Rows from expert 10 of block 4, named by matrix and row number. Rows with one number belong to one neuron. Each number is 500 + 25 x the weight over its row's rms, rounded and kept within 0 to 999. All counts start at 0. Numbers have three digits each. After the name is the row's rms in percent of the matrix's.
# up: expert up (model.blocks.4.mlp.up, 16x80x160), inputs 0-159
# down: expert down (model.blocks.4.mlp.down, 16x160x80, transposed), outputs 0-159
up.35 088:508526517432483504445463482450519456502506498495535519500509500530527518512519502499502494520500560479481471514518477539506525488535531523521490533490501500519485538525520513430503483519519536495486516517493556508549542518533491504458558510502540496519509486500520496501494501525514485536529499507478508462499502516478427508482527510498500516469475543523507454496514489524467473511499510477494481483519500539473508498520512504519543495493443524507458495513465536494468520514501509
up.36 087:502555527449477505454504500467471469502492510492505478502476487540514508473518497481496521515495525495478462549567508550476527460510579505493500525502506500514504506494493529486512454482532523486480510530498542498533511524543509512461513502502489476533494500503490501473512494546531516539529502485499481462497479515460455476441524486524517502504487536521486507506538512509454494503499495475505530480547500490477504532485520462527490502497456484479493461449466517497538491518475513
up.37 080:515518522445482510437496486454463445501478530484483483501475499526517514485509496497507512514481526510479468545546495547501534473508569489499481527502505500497513502509494557488510446476541523487471531508470513493537510505547502512481508492498496471523500494502481529448510491532526516546516509466505498470479499509446441479443509499524521500529493525533480517518518505527455499502499497488505559466553500491496512519499508491538481496494480492478496475467470519496517488523474510
up.38 083:489440532544470482523505453480489485505510517506438534499502524492502465466501498490480448556437465514444478529502534528503508491495500528455467491478496500514480444501453513491502562478539509498490454497505479465475516499487515501515547548502479510565459507498485519529491494513456495515501479510554496529506495476505513493489493491481510497537495525486504495472472483484485519523499471480481503482501499503445489480491524466480512456501510479500492499539504486503502484531491513
up.39 086:503557526443473506453507497465477468503491509493508479502477483540512505476511499482501517512492523495477460547565505547473527467508580501497501525500509500521512500496490529485515453479532520489480512530496540497533514519538507511464520501499489479531495502504490506474498496546531520541529506477501475462507480517461455477441524488520521501507482537522484506510538512514454493502499496476507534473540500487477507531490525459527488501498453486480490463455464516498537491516475513
up.40 080:501536526448479506447493498460462468502486515501507478502477503536516518477515498487498517513491531492482459542555498556479530462520578504499498526499504500512502517500489538483526452492536527492483515523488539501537509522546502507467542508501493483537501498502495504475520489541521512542535508486492476459489486519461445478445522500527524503503493533528490495505531508512451493505499495472508528474536500491470512540493518471533497499492459484481492462460463522493530499521475516
up.41 076:505524522447468510443475498461459442502482531494491481501482503522518515481516497481498521510462530517465471543537498543497535472529558482498493528493496500500509529496489549493513443484531524479488534500481523500539508511557489506479529504503497485546501489505487516466502496536522514547529500489495465469482497504453454470442514497526519498524492538524476516512530506513452488507499500476504531462547500499488518534485511479543497498501472492474501472467465520501523508511473507
up.42 104:511505511486500493531519493466533482502517533484465505500471558460524487529499508530504520512479483530496501555529513529518526491487532511484458527543529500481519519498458526485470491497470452480498526489471486492472517477507495509493518546502467511582488434505511525479593493491510492518499490474500489516501502496490485475519488470505494505518454501523472525504470489488481487519502517494515469582550500522536491561506517502519464505507515507491498491506521492512515492495496546
up.43 083:508530512436456513440474461462503467502497481472500536500533529508529527513514504465483506521472536508487491507497475542503523490505504504510492542526508501526469552519517499443468497525519530488503541520475556534534520521540480481479541524490547469521523475506515492480509496519503479528507510498485504458489500530467432516502513495503503506480474532536512468525521490499471471509500515463495508487509500520456514482533517506534537492483462511514468485502481553486467505511514538
up.44 086:503538515454475515455460465460494469505504495512506512500519498523525525498506509480498499515502551493472482503507481538475527488522522527521512535491509501525488527526504512445504472504530531498503504521486560517548535510526495486452561519486520492522524489502510497503469513523513484536543506484470506449492504523478436505480504541514514517465462557522523448497529503527464463512499514467504490475508500510458508511534526504510541503509451518501462477519460542502485521521493500
up.45 109:519519508481505491473559486525563518504491472478453548497513516521533441492473496518521502489482517452501497506550487514513514531494504500509442507502503499520519472537491501474512555492511515516510495517488468495502492503465467489497467498526530473514486485505494493476523492529495495518480482498490535523519509523488526489516575519488507501485503455494527486404467490494487522514499529513477497548482500500474475491534554533516474505496492508518525436484528474482466511495513539
up.46 072:501522524446475510437471496456454455502488525502498478501488511520518529483518498484494514508472533506475465537531492552490534467522563493505493525497499500506505538501490547490521444492535521488490522517484527502541503509551495501477552508501496488545505492502491511464506491530517508550536509489497467463483496516458443474443517508524530501514496537527491498507531503516448493508499497475502528461534500496482519542499520481531499495497468493481495468465461518496524506518478510
up.47 076:495519525468471513434472493469459448502477532502492488501479511521520524480514498485491517514463539515460475536513496549474529470521547493491489523491497499508499541497486542486495447493527525473487524513488529502540505513542465505473543510510505480559509489503489509464506501536513508546537500500492459467470493494458468469445525500528526501526491564508489501504537499525452487516499503470505522464536500491489511536494519477548505492502476501478508474470465515502503513522473498
up.48 094:500520515473487500529510479462523473496522516458481542501503538456524521511527507547481512529502490520495493532527483537504524480527521522496489528552504500519489521496510523442445497531470474473484525514496517499484550526516507479474526526511495487547493443502492505505573491499514473519497461526524500496498489496481483512520516484509476512497469535542467482534478489458485434506501533481496476541565500549497535528503483487547474476474517509482505475484532501489488500492505527
up.49 175:529471495510500497498517509456470477501500506475488512499479493535485514464487493501532473478526532460497477510503498502508499493476498490529490507503514500521508518542542525545519527465550483488484530512437477518563507522505542534438475487494511467471495522504479525458453485492510524503483481470568545474484525488451451495435489487477493506494523504502479503489482479537499493497497481515523535521492501536501529479491490492487499490520546528516469488516477499429454486494516490
up.50 083:506530528464494507435491499469461461501470515480499477500486505510519501478511500496490506526496520491481463552552510554492534454493576502489479524511514500492485496497487545471507454486538532494482524524477518485522507519539510503471531520509491471528496488502495522471545493539536514542531511470502502475486491516454456479450522488523512505521498514525491498512517514529447504501500491475520540488569500491479512534501513475527482498492478487483501467446476506490539481524473517
up.51 072:503526525451479508437468498460450447502491528497496483501484514519517526483519498485493511513473527511477470540527494553494534466522563494505488525501503500499500527501494549484517443489536522487489527512481530499538504509554492501479547508503491486542502491503487514458518489534517511550528506489497477468475497517454442475445519510524525502518502529525489502507527504517447494508499495480504534466546500495487520540503517480541499496496471493477496471461465522496527501516476510
up.52 115:475510501535493477455511513494459480503462506515513536502497521458477527448533500527495448534500477549497511516469517514488478477443497500485493482459529499429479485483501506455506476483544506515492512477489455491471502518489519483496473483483504489498489555498504523504549469521483515483474505548548550508495493518496477506448461481495541491517539508473495514537509490543486521498502418483498498476528500510473529456516510486504502502492495509494511536488499506512518451512483482
up.53 126:488498507503520525494481485475490526501529542461495503501471551464515500528500498508469495523500488536506501519510521521559522512493504483490457538534505500506511490487501518511465509509463481479497531503510460496456522517539474507479470528514481475528476418506486515474568505502501481511495480492545523510464495502474494472530519482497479493553527494512435541479475497450496491512501530487497494543548500523581544516511479502520485481514533507484542506494509489487495476516491533
up.54 175:496526519547495507507502491510543513493509502501473552496476493498509479514484487504500497530498494503511498508483524501542523511499469499506439522526481500498509469516485488496467537498477507509515489465518460499480511516509483509532486509547513474533478439505461511497536492515491484511497475508521516507471499482488534470531525513470436498543533473481446539430440515460498539514496526504454514531538500532544531490512471513518496480512504490467553509499532431484496460506490494
up.55 074:516511519459483523423477480489464427501459537484459502500484512519519515488493492493504503521460537525481478535505492542500540491502551485502466528507501501488517508505475547462494453479544527492465537500465515484531520500554479503500517499504491482523514489503478529456500496529518520552507509456499497473472517502448454480456503512514514502545493522526490516510500498540453490505499501483503542461559500487488512520501510505552503496509488500474503487471478515492519503508482511
up.56 088:504557513426501521457478485481481451508526510489476497503510500537513512495498511464511490523500524506501487521503460530518529486543532504518519554496473502504511535506510528467512458500521487509477540508481541503528520484557489488471546517502466517525501483504507509466494498526525500539511511487500489448534490541471431473468499505525506504494502531526481483536540508510460466500501499472499497454537500493465535548522515484536516506496441482481480488500473545504518496504491509
up.57 076:507523522448467510448474498458460449503484528496493476501478497527517515481514496478498522507466530515466468546541498545495534473526561483501498526493496500502511531501490548492516442482531523480489526500480524502542510513553494507482529501501491484540500493504485513466498495534525510547532503486494462466484495507454449468439516499525518499520493537527477513510533505504452489506499500478503530463543500500489514538489519478539501496501468487473497469467462522499528507509477504
up.58 087:502553526446474506454507499465472470503489510493506479503472487542514509475515497483498520513494526495477460546566506550474526463509579504493500525499508500516507503496492530487514454481532522485478511531498542497534512526541507512463516501501491477532496500504490504476506495548529519540529504485499478463499481515460456477441523487523518501507483539520488507508538511513454495503498496474506532479542500490475505530487521461529488501496453485479492463453465522497535493518475512
up.59 093:524514530474491509425486492488469430503483538469457490501485498475519507504511502489506493527491525513502480524518491535505529467473521515500465517523522503483518475506496547470469447469525491475454526525451499473522507482547493511484505490504482481517491487502464526441537489536524514540499503444494533475469503497453473482459516496504515505539498511511488507509517477541466501509501490507513548472566500506513519501533503481539470476520504513479527494460489486493513472541478490
up.60 126:488523505528559472511445524513495518502513505494519481504492506469498534508566492477476515531473485489488518492529520506509486541511527483553535523541489502504486491486484461519506533493492537460499481501510492531463529483550527504483537523486478512457438501489451505540538509524508514487493504502479504515466477511541501521519500520490467486444500449510496483507494507449510524497503469520510496520518499466493537563460488472518531487494512502472498487487503475521571530476513499
up.61 078:517509520456482514426487489461457436501468533481479490500481504523518514485501496500507508517475526515488470546528498546506537480503562486501479528503504500490510506509498556474511447482544527492472535500467511493532511514547494510492509493504491471521507491502483532452513490527522517548510511459505501473478505513443444481447508509520521501537498518534487520519509502532454497501499498488505554469555500492494514526509507498551489501496480488473497477467473521494513494516476515
up.62 078:515515523457489515422485486470454432501474533479473489500481509517520515492509496500506506520481531508491474543526496549505536476497557492504470530508509501482508506509500552472502452483542524490466534509466511487532512509552494511483512497504494471522506487502480531445526490535521516547509513457501507473475504507443449485453514504518521503536496521534492515514503498536457494502499497486505551472560500493494516523513500502546481501501487495478503481464475517491511486524474513
up.63 168:521480504519479502502453494479496503504524506472538487501506495480533499486553515457454506500472519522479494503513545496516523535486519473504521515531505500609429496515497495494475508483490502477481538463513495551514496530561523504490488548492489492499488471502524488519480520509532496507553484483496522472430512530494477464494472493494490513504497507505476477508559520481495453524501529486538495515533500503481512511456499462528532498482463483491474486504492512483508502487502548
up.64 112:526485525537496502502509497510514484495499473492501537500494533513527500473549508518516496568448567481475469505505473492500505531516501488505533524569493496515429472505560496492495513487528529482510511502484505552554495506534484513472512538492521467470485481493508483486492464546526483491496456488534548459492487509475505499513494509511471480481488474483479537495509474462501543527501501502525475499482499472521537493477500515500502486479525537509465505541484470438523519494513532
up.65 086:507527516432484506444462484448523461502484483505525525500513506520529515502510499491498499524479569491468474507499473533486525488516523509508492527493513500527471525522508503437503488513520537494501511515485551520549545510524481494462566521498551487521516489500507492505488512526512486534547502505472514457501506514482420507487534505507507513470468539523512451485520499511465479512499514469496479477510500532475499494521514497509556491501464523504468487517463529493473529512495514
up.66 105:486533521496502495505457506486520492501515545473458509501480503496513505498515507546509489516513482514523513504494520524534526512537499513544467509579476500493510485523503513485456495532475501483477531506533452487469509538495508513482476524499477472535483457509503548498552508492495475521475449533514505499478502496475521459506527517479472519538510483550478515473489510479490495509501530503429529534547500525547492515496462516526454477496524482478540500464524467466463471526496529
up.67 090:499556526444478506458502498469468475504497511498504475502475490544514511476517498477496522512502531491480460543567501551475525461516571507494507531500501500510505524494496521487517456489527514486480506532502545499535510530543511510458522507499491482538495499503497496477509495541530511537532503497498471461500476517463454472442527486520518501495483538523494499504541509504456488505498498469505518477540500495470504538486518467527496502502445483477490462453462525495537495516480511
up.68 100:496483528489492500461486475465519479502477488514502507498532507541536489490501504528526483495483550485427477500470497531488517504483521488510469480499536499515485498535497516449470501473541533510481501511482509524542539514495436494501522499498528447491519507496498503493485491502478441526519508488503510478465506487489433513487483500527520519487459529525530453459496478525476472520499507478512497477489500540466478477527545531477557470493476554515498482529454525517460524515499470
up.69 078:505509524458473512453474499450459464504482520510492473502479508528514529482519495482493514501480540501468465536528496554481528473515556494507496528493502499508512538510489542500521450484530521479486516517476537504550510510544486507482545497507492480543509498503488506463514491538510497543539518477489452460471494508467441475441519500530524499506495553525491497502538503505452492509498502470505523464521500484486502543499529480536510490500472495477501460471453526495511514516479500
up.70 076:495527525457486508425469489478449428501484529494481496501479522518521515489515493488490513526464526510470484536505494551497535464520543499492470531506498501490487535491496547478497454495528528472483534512487523496533507511561472498469550516507504489560508477505493514465520497540508510547520496496493476474481497506451469477460520503524520502536499534518492512509512497523451486511499501472498521469556500500491529528500506481561501505505478503474506484467475526497515499521474510
up.71 129:549502505535517513525514507523499496505470441518473514494533520475521417468506517431468503537457515519506492495528535493529516515454495485505513473530501500541519489536489475499480516509479496514477510450485486529558479573498522511498464517534492469511520498499519480557481511496542479504540507505500517468482527529496467473508492479498470486498500495481494475482552506477488507519500513512494500495500500453477489522518522478495522483517464468522443470479501496467509492482506537
up.72 085:491524533476506501457455499481472451498529526491479487501488508504526525489555500499483526525478547472462485536538496544511525465534548520492487528509496501485482534495510530485479419498518516477489522519499528510531528508553507512441539526503471483542488471502504499473557509521521497535531466506478504476464476503471466470460510480537499513515491551521501492499541484496462481510500502476514504504557500525495521516490514470527510488496474512479501479478481518503519481532491489
up.73 107:495555530494491510459482505473484472503493500485496488501482501528518508472536499473475517541511522485481484549558521542481522469496546511488514534530504500493462506484506504476507470503529536490494507517484538502519495531539500494439535536510482465549493492502505491496551495538528500526531489488486481465477464520471454485455549485519494508479491514511481494507534512515459478502500488462528499508556500491454494543483500484521505500507461474483495441440483508483537485511484523
up.74 129:494504546548518456501550502522498496500476466523493555499515512501494486473478508507536488544460495509483482556465491539511492492483495523485459487474510495455499416489474497505483518502521476515528501465480470508490539481460442484512492512520458493515460516488501482512478477496468503489473483523548537503502472475500508485500479484517505460550495531464442495512482498506498479552503464505494499500527499520506514518524517498478502431490493490524512513565502490502483481527490494
up.75 081:505534526459477506440495500465462461503480517495507481501472499536516512474514499491497515517486527498482464550554506555481531463510579505493493522502507500508499507498488545478521450491539535490482515517486535499533508526543499509470532506505493476535501499502490508477526491544521514543532504477491484463483489517456448475444522501527522504514500528521488501507527509513451497503499493479510536483546500488477506537495515470538493501489462480477496462455469518493528495518472518
up.76 087:503560523441469504452504494468481460506500508488506483504478485551511509480519496479499513513488522493478464544562505543482523469517577506496500528500502502521518504500489528493516452481529518477477521532497541498531514521541506512463516498499494479531495502505487509476495495547526519540519498480502478467506482520460451480443521492520520501507484543525485510519542512522456497503499496477502531475542500488469507515484524454528490498499450492478486465455465530502527496512475518
up.77 092:495558515428496507454475493457468475506509509496502479502502494534515512490512505472495511515498523488486469521525485533498525478535547493502523541495484501514499550503496514487520458503514488489476508521498555502527513527554506494456536520499485514534500491504508500480503508532527510535527504509516467468515484536469436472457511483510513504487480548528492487523560506493459474503500501467514511462537500509456515546503515478530532505514427488486475472483467536499528506508489525
down.35 086:510525522465474473455438490487479469493465485461495514491504487486479481506499498463535519484509526496495517487478496532486509484450545466534485519445480502519499551562526502483487498549493485484462514523469515444503489493520519520525515496504506526542450498500493526485519506541499504568458545504498468490516496506534510494494517496465480528504518509473500498476504493501428538464523496499493496504521491488524483510514495442529542501488530484486529494458499513505469479529510510
down.36 091:525519503486486482475441483490480489495472484481496513501492469492462475504487497465520515467513529498490521490489502525479524495448544457545480515436472503520485548571517495489492507558497478488473516514457513436516490504504530523522508501512512524534456501500491539500509507540500491563469549496505463488496511503527497511488509497460476543503526505482495502478500500512432535463539495493495524507525494483518482512509506442517547516495532486483525499464501507486471480515507511
down.37 085:514512501480482475471440482484475490491475482491487498500490476492457475504488497476525521459514529505490520488490502525475519493450537456542490516434475504514489550563544499501493505556497482484473512520458520436507493504483536522516506499508507531533455500500503529486509508527500497564463555491506465490505515505518508507488506498458477548502528505485500503487501497517430532458534496495504520509524493487519483512515508445521533519484531483484526485463500508491468481516509512
down.38 089:501523493434476507460500495495521519500478469498485511493471511513504491517478498486538557465541526491526509491493482494458485469500519488509494483504530499491518562510521497499461459512485471502493501564480517532499477499521492520566483480493516492510516480500505482440501516527499496496475582511453529490493495496499504465513551454502461441484504508495505525505504507498471485487510506505520504496518496507561517509527500456525489509528506487521530498431487535501463476546527500
down.39 091:522519504485484483476440483489481489494473486479494512500492469491462475504487497464523516468512529498488521493488502525476524496449542457546480514438473504523486550569519495490493508557497479486472517514458515437513493504504528524522508501513514524536455501500491538498510506539500491564467548495504461488494512503525498509489510496461475541503528504483494502477500501512430535462538495493496523509527494484523480511507505442517547516496531486484523498464501506489470481514508512
down.40 089:518519505482483479469437482486475485492472486475494508499492474490461477505493497467527518469508527500491522492487502521479522494450541457540485518436470503519488548568523495489492504559496479486472516516460517438509491503506525525521512497511508530536456501500498537494511506538500496566464546495503463487502512503522500509488511496460476542505528505482497502481501498507429539461533496494494515509522495484519480513513503441522544518496532483483526490463500504492471481518504513
down.41 084:510514505479478474469434484478476485493472487477490499500491480489463478506491497466526524465508522504493520493485501520480517489451539459537489516436474501522489546562534501500489503556494483483467513521460513437504497502496533526519508494504505528537453499500502532487515507531500500568461544496508464491498513504518505501489506500459474543509527508489495504478501500510428533460531497493501519511528493489522482508513505440522543521490533481486529487457500507494465481522508512
down.42 081:501517530486466444460454499493476471507470499467479518494492483478486501492497499464544520447493505508520530512494499515496491482438538477532502518458510504495518537528552504497488503527505464474447504521465525456496502497507503515516499471499507508542454504500497521484526496512500509570441568514502462489522492511540522495486519494468478528489500493475514503493503487496419523446508484517497503510520485496535462528524486473516525495516510488497524481460504504522484486523536518
down.43 089:501523518468469473452444491483475469498465483461488515490500489487481485505502497463540525478506519501501518491479498528479506478445544469529490518446483504515492556553537506487477498546493475481454512525468520448499486495518512521524512494513513527547455497500495521482525507535499503565453553502498472491511502506525510495495511490471477534503517510466508501480503491500427534459521496501501499501526492493519479511517492441530535511498531488491528482453499506507470480526508511
down.44 086:511523519470476477457437486482476471495462490462489512492499488485476486505501498463533522480509524496501520487475497525486511479445535468528487516447480503516496556563528502484482498548494481484459514520466514441504488496520518520527515499512513526542455498500498535489523505534499500567460547500492473491509502504531504494494511491466477534505517507478506500474502492495427540460526495501495497500522493486520482512515489440527540513497533486486531491456500508502469480528509512
down.45 097:520523524464493453495449477482477533500457467518520477513536498492489491524454498480505529465498507499512505449444508488450474512465526461512495479434503503510501501517517485519483455513479500508474493502458531505522458486487555497566497497498489508528482488500517502464509530488499508525508588477508500493505491498482484522491484497495523493493542530453510496525514507493458503500533510488529486487496495514489516508517516432526558515501512453512523488457478524480475496509510505
down.46 087:510518507478478474467435485481473484491471485473493500499493480488462477505496497467530523468506524502489519493486501520479518490451540459537489515435471501521491548564532498495489503557495480484469513521462516438505496501499526524519512495506505529537453500500502531489514506534500502568461543495505463489503511503518504504489510499460477540507528508484497503480502497509427538460530497493498514513524495487521482509514503440523542518492531480486527485459500505495466480523505513
down.47 085:511516506477474473466432485476475485491469489475495493499492482487467477508493497465529528470506528501491517494486500518483517488450543465532488516436472501522491544565531501497486501558492481483466514520464513437507497501498529525515511495505497525538452499500504529489516508534500503567462538496509463490500508503520503499491512500460476541513525511491496505476502501507431535461523500494499513515526494489519482505516505437520546522488533480484531486455499509495463480525505514
down.48 087:490520525469462464462449489489470483509478493461480511487500488487480483505503495470540529467495512501503519495486500527472495482438537459538493525447486504509495556537549503496483500541497479479458508529473529451487492484506522532524513486504517524544456498500497522479526506533500501564449567501499463493519501505526515502493510495475485530494509511468514501484504482514427534450512495500511494504519489493524483507515497445524519504507524496490517470448498499510476482519518508
down.49 166:522516570520487507522490498518498500510489461502471539501515450500509496445515498450522484489483504489507537525531485482493481482502471487501509515549506500496479485477495492478525501495540540494540487492486532511521501508516464489499518473494547488531507544500480459523482448503502501492462522495469466478507441508510516501460538507502461477482493412514453492526509512497481509468507471536496519479503492459486472496497465488490510467486461443515495503459530481487554523475513497
down.50 087:516516496486493474469442490496473495498471479487494507503495467495452470507484498477523518465513528504485521484487505522475521504444546455543488522430474502509486540564535490491492501565493476492479513519457522438510488503488532519521506500509503528528460499500498533493506511527500498563468556496511464493511515504526502519489512500459481549500526508479501501490501498515432529458536497493503526504515496484514485521519514448516538514489532483484523488462498512487472480513509513
down.51 086:509516506478480472466437483483471485492472481476492499500493479489460475505494497471531522468507523502488519493487502522478518491451542458537489516433472502519492546562536499496491501557495479484470512523462518438505495502497528524518510495506502531535453500500503528487512507532500502569460545495507465489507511504518507505488510500459478542507527508484497503484502497511427536461532497493500517512524495487519482512516506440523540517490530481487527483460499506495467478522506513
down.52 119:470496530480480521540497503509530503500520519482492513498475534502545527497477499497546528492517513477515490529540476493502479461546464522477488478578525496499539512464457523509499475450504529500518531509526496544475522501561428502505516498496503486499520501500504485483512490500500509473472460506426502505457476492457485465505514489511484439507463472507478493477497525478528483521486513514493454497516498532542484500487454518482494474555516494506503516516507462531512502520479489
down.53 094:511515514515460474465471517489476477503485505474488510490509479491474476489514502443515508457480493502505516519512516507497506479443525497535508531467502500509486526532548503496509506536506466472472511522450525446495504505510476499480500468488502514555461510500491537512519479509500533577448530504499479490527500522553518479479532512476494539493478493466537510500503489519415517447531473525509523509532485464514489478514502443499534508517502502506523494450512515514483487522526519
down.54 132:529525504496462517492478497466518500497480485480535559490528484488475455495466506449505513504496536497533496480500482501508527466483511511508481489480490505543484527549484517498472521534500443490490487506457498458544488488527458456467513519499536522574510507500482543515502478526499499546491507492477537471486494519541497471488508506494507513525504516486508513495513495513436542472529491507489540518545489493474504448493502479498558539502501508512517540461525527504455508534514514
down.55 083:497512503475471472465441488481474489494475487487480489500489482490462477505494497471530528465513522508494519491488504522473514485449534460536499515437478503518490555555551505505485503551495480481464507524467524440495495503487536524515504498509506529535457499500506523476513507529500497565456557491505470495508514505514516496489504498458475548503526508485503507486501497508429534456526497492509517513531496491521481512515505447525528524486526482483527477456499503499466483518510514
down.56 087:499523514468473476462437486484476482493469484462483512495499483486472481504496497465533526474506516502496522491474500521474509485450539462538490517446477502517492554551534499489482499550494479480458507527469523447497490495516523528528509496509512524542459497500491524481521507537500497565456549496500464492501503505517512503493508494468475537503529507474501501478503495496427537458530496495502510507526491489526481513511493440529542520499527482488527484452499502501471482522510511
down.57 085:513515505479478475471434484478477486492472487476490500499490479489464478506492497465526523465508523503493520494485501521479517489451538460538488515438473502522488547563532500497489503556495484483469513519459514436506497502496533527521509494504508528537453500500501533489514506532500499568462544496506462490498512504518503501489507500460473542509526507489495504478501500511428533460531497492499518511528492488525482508512503440522543519490533482485528489457499506492466481521508512
down.58 092:524519503486484483475440483489480488494473486480495512500492469492462475505488498464521515467512529498490521491489503525479524495449543457545480514436473504521485548570519495491493508558497478488473516514458514435514492504503529523521508501512513525535456501500492539500509506539500491564469548496505463487495512503526498509488509497460475542503526505483495502477500501513431535463538495492495523509526494483520481511508506442516547516495531486483525498464501507487470481515507512
down.59 088:508512499489489472463450491492469493489485467503482486504495469494455472505494497489528522459516537507482517485496508531468520494442540468546495514428485504508490548557571501501496504549495481483470505527462528438510495508470542517506503506512500519524456498500504509489510511520499500559464562492514466490510507506521520513490509500461487557498526508484507502496501489531436528454530499492516528509524498487516487513521515452513517513480515485490523475468499508486471481513512512
down.60 125:515466417507504545519519499469521493487556498526512505504503481507472494508499505497493492480479527517509470518515487455510547522520467535493515479461499500525536489508532510513494506504499482513488473472494501494507534486425492501448505480501464525486591492500509466494457497490498482501529464500518509484495566496462511469499505499526521520524524529535520495508490504512511477526487512485469507532506506498524488466511542553457476558495461490499517495545497521502466523518472504
down.61 085:507510499479478475468440486485473489494475484489485495500491478492457474504490498475527523459513528506489520488489503522475517492448535455542495516434475503513490550559550500501490503556496481484472509522461522436503493504483535522515506497506503532532459499500505526482509508527500498565461556492505466493507517506516512505488508499456476549502526506483501504487501495514429533457532497494504520512525494487519482514517508447522529521486531482484526480462500506493468481518509512
down.62 086:507511500480480474464442483488472489493475480488485495500491477492456474504490498478529524460513530506489520488489502523475517492448539456542495517433477504510492549559552500500490501555496478483471509523462524437505493504483533519514504499508500531531459499500506523481509508527500498564460557493507467491509515507517513506488510498456478549501526506480502504488501494514430535457532498494505519512524495486518481515519508450521527521486529483485528479464500506494468479519510514
down.63 123:478489469473493453455478513523454490522535473487518483495497527495446473494498498494531519459504522514506516508473508528442503504489528461539504477432478488501511503511560494502501484500500445490509504510479543481489522504465469493523470489506499518508457498501521479454503509502498511542478557494528504499550531502502517487487512493464518551493528516452505503526510476535450524481541499495525465503519501508564477502530533483536517516492504529519516468499498530527469473528503502
down.64 109:524470496540521474496483472435486558488466457523480496484530470455486489500475497501507514469488438526518521501458509477476508530422516487512520497470502509506523492494446474508493494547499514473465478504471539505491519497470508502495421477479502468482470505500506466524495499496501467499468495505500465506524518499493526551479515456473498480465511497479485497541514531498464495505531498506496548531529509520500517514518510482486507500529496455537478475461511477504478516509537509
down.65 086:509523520465477474454437490486476468494462492464493512490500489486477482505495498467537521481512525496497518488476498530490509480450544467529484521447480503517497554562524503484486498549494481485462519521469514443500487495522517519527515496508511525543450498500492534485520506535499504568456546501496469493515500506531506493494514492466480532507518508475502500478503493496429538461520495502495500500522490488520482510514491441530542508490537485483530495459499513509470478530507510
down.66 089:508512518475462478448473483476498481478479477468508537491500501500489477512478493475545521496498503503523504503493486529472507483449538484507482536444487499526492536556502501470481499551489464489454515528465511437497489487502493529513500474513522528561442494500530525470521507532500503558457538505509493495522510500528505489501514498485474533504502514460511512489505504518434519462519503495501481509509491493486486481526498435516543517477542496521515480458494517514458477534518514
down.67 093:525523505485484483474437484489479487495471485474495513499492470491464477504490498462521515471512530496492523491486501523480524493450542458543479515438471503520484548571513494487490507559497479489471516512459513437517490504511528524523510501512513523536457502500491539500510506543500493563470545497504463487493510503525496510488510496461474540505528504484495502475500500509432537463535496491492518508525494484520481512508502441518550517499529485482526499463501507487471481517505512
down.68 088:513512521475466460444453494485477477500466481482494499489497504497484468505497497457526522472512484498498510492478514533486511469445544467519479511445484500514492540548509503488483490540493482490479515534471503453490497506533510511527498484510515518553422498500499531486519505524500504567454548497490476503530499504544518496494515492462476520507504511463512508487505506498426526464536491507507503495531494489500487501519497433530531508493534482493511501447503510512468473531513506
down.69 088:518518509476475476471429483476473484489472488470493498498491479487467478504495497460529523473505526501494518497486499517480518488452539463532487517438468501521490547566520498493486504558495483487468516515462516438510496500506526529517515495508505531541452501500503534492512506536500504569462538494504461487499509500519500502488512496460473538510527508491497503477501499507429539462523497494494507512521495490521480509514499440522545517494531478483529487459499505494467483523502514
down.70 084:502516506478478470459439481483472485492472478475490498498496484488463476507494498472532526469507520502490519491485501518480516491449545460535493518431476502519492545558543500500487498558492476480464506526464518440502494501495529520514505496502496527534457498500509520481516508531500503567457546497508470490510512507519512503491511501460480544507525511480498504484503497507428537460531500492503514513526494489515482512518508442523539522490528483491530481458501507496465477526511515
down.71 110:492462511542509454476489472481469538493521452524492496504506496496454503497529498510537529467422511513494529511463522469442487516493503430507524490417517500531500495523503494530527505512497458501512504497473523482494510521468483482497467500498496520545455497499553475473491519506498509519478540504525504499549520501495515516485471469485492522495520509486490505547508505565444503493527509468507478487469498489489483504529523456507513520472490473533505457506495508533474492510501498
down.72 079:510532521473477467462443490495481488495461470464496507505506479487475476511490499470528524493504527490487512483481496516469507489457552464527485518440478501518485550569527492484486500562492489490459503521461522440519491494497545528520515507507509516543451499500492520492520513537500503565461547502504472490514493506527499505491512503477484539505521515493499501479503497504433533467523501497514507502516492490520491510511502441522554510472521479487524486450496511487472480518507515
down.73 099:521532506479494482469441486496472490499472495472498523499489471495464475504491497474519508482523532487492526484490498523479520497451551462535479523445470502505476545567499488480492503561500470491473523510463515439515473494530530527525515514513504531523463503500490551499512507544500496557472548496504468488501508499535490519488512492463481547496520506470511501478501488504439541460529494498498520496515495480499485524509504442522545522503545498480524498463500501489486480510498514
down.74 139:495495479477505521477523493475562518499475503513498477499458543521536477524453496494516535486534478488532478505497491489499499467532502529476469461548543504506535520494456512504481476483487503508500499528504470550474468515538466506532464478481501472517497478500501498468507497507494470470498508509467534517490491489504510458531548465486475417512492500499481531479493559466509457529512511505480492500538505540532507486513503485523507517541517475500528554472500519518465476551493487
down.75 088:520516502485485480470440482487474486493472486482493507499492472491458475505491497471525517466511528501489522490489504523479522495447541456542485518435471503518488548567528496491493504560496478486476516517458516436509491504500528524520510498510507531534456501500498538496509506534500495565466549495504463488503514504524501511488510497458477545504526505480498502483501497511430537460537496494497520509522496481516482514514507442520539517493535484482526489465499506490471480517507511
down.76 095:522518506485481481476441483489483488495472483478494511501495468490465475503487497459521515469511524498488522493489502528480525493448544458546481513439472503524486549569516496492494510556498480484471515515458513436513493504508528522519505502513515521535456502500491536497512505541500494565466547495505464489492511504525501507489508499461475541501528504481495501477500503515430536462538494494495523509530494485519478509505504441518550516496527483488523500460503506490470481512510511
down.77 090:510525512476477484470430486488480484491467489462491509499497475487472478506490496460525519478505525498498523490476501519478519494456544457544484515442472503524488550566516494485487503556494489485462513516468517440507493499518530525526509500509511519538458499500483534493514508544500498564464539496508458488491503503519500502493512497465473537507535507484491501469501502502432539462525497492493509512526491487529484512507498445524552516498524477478526493456500503494470483517504510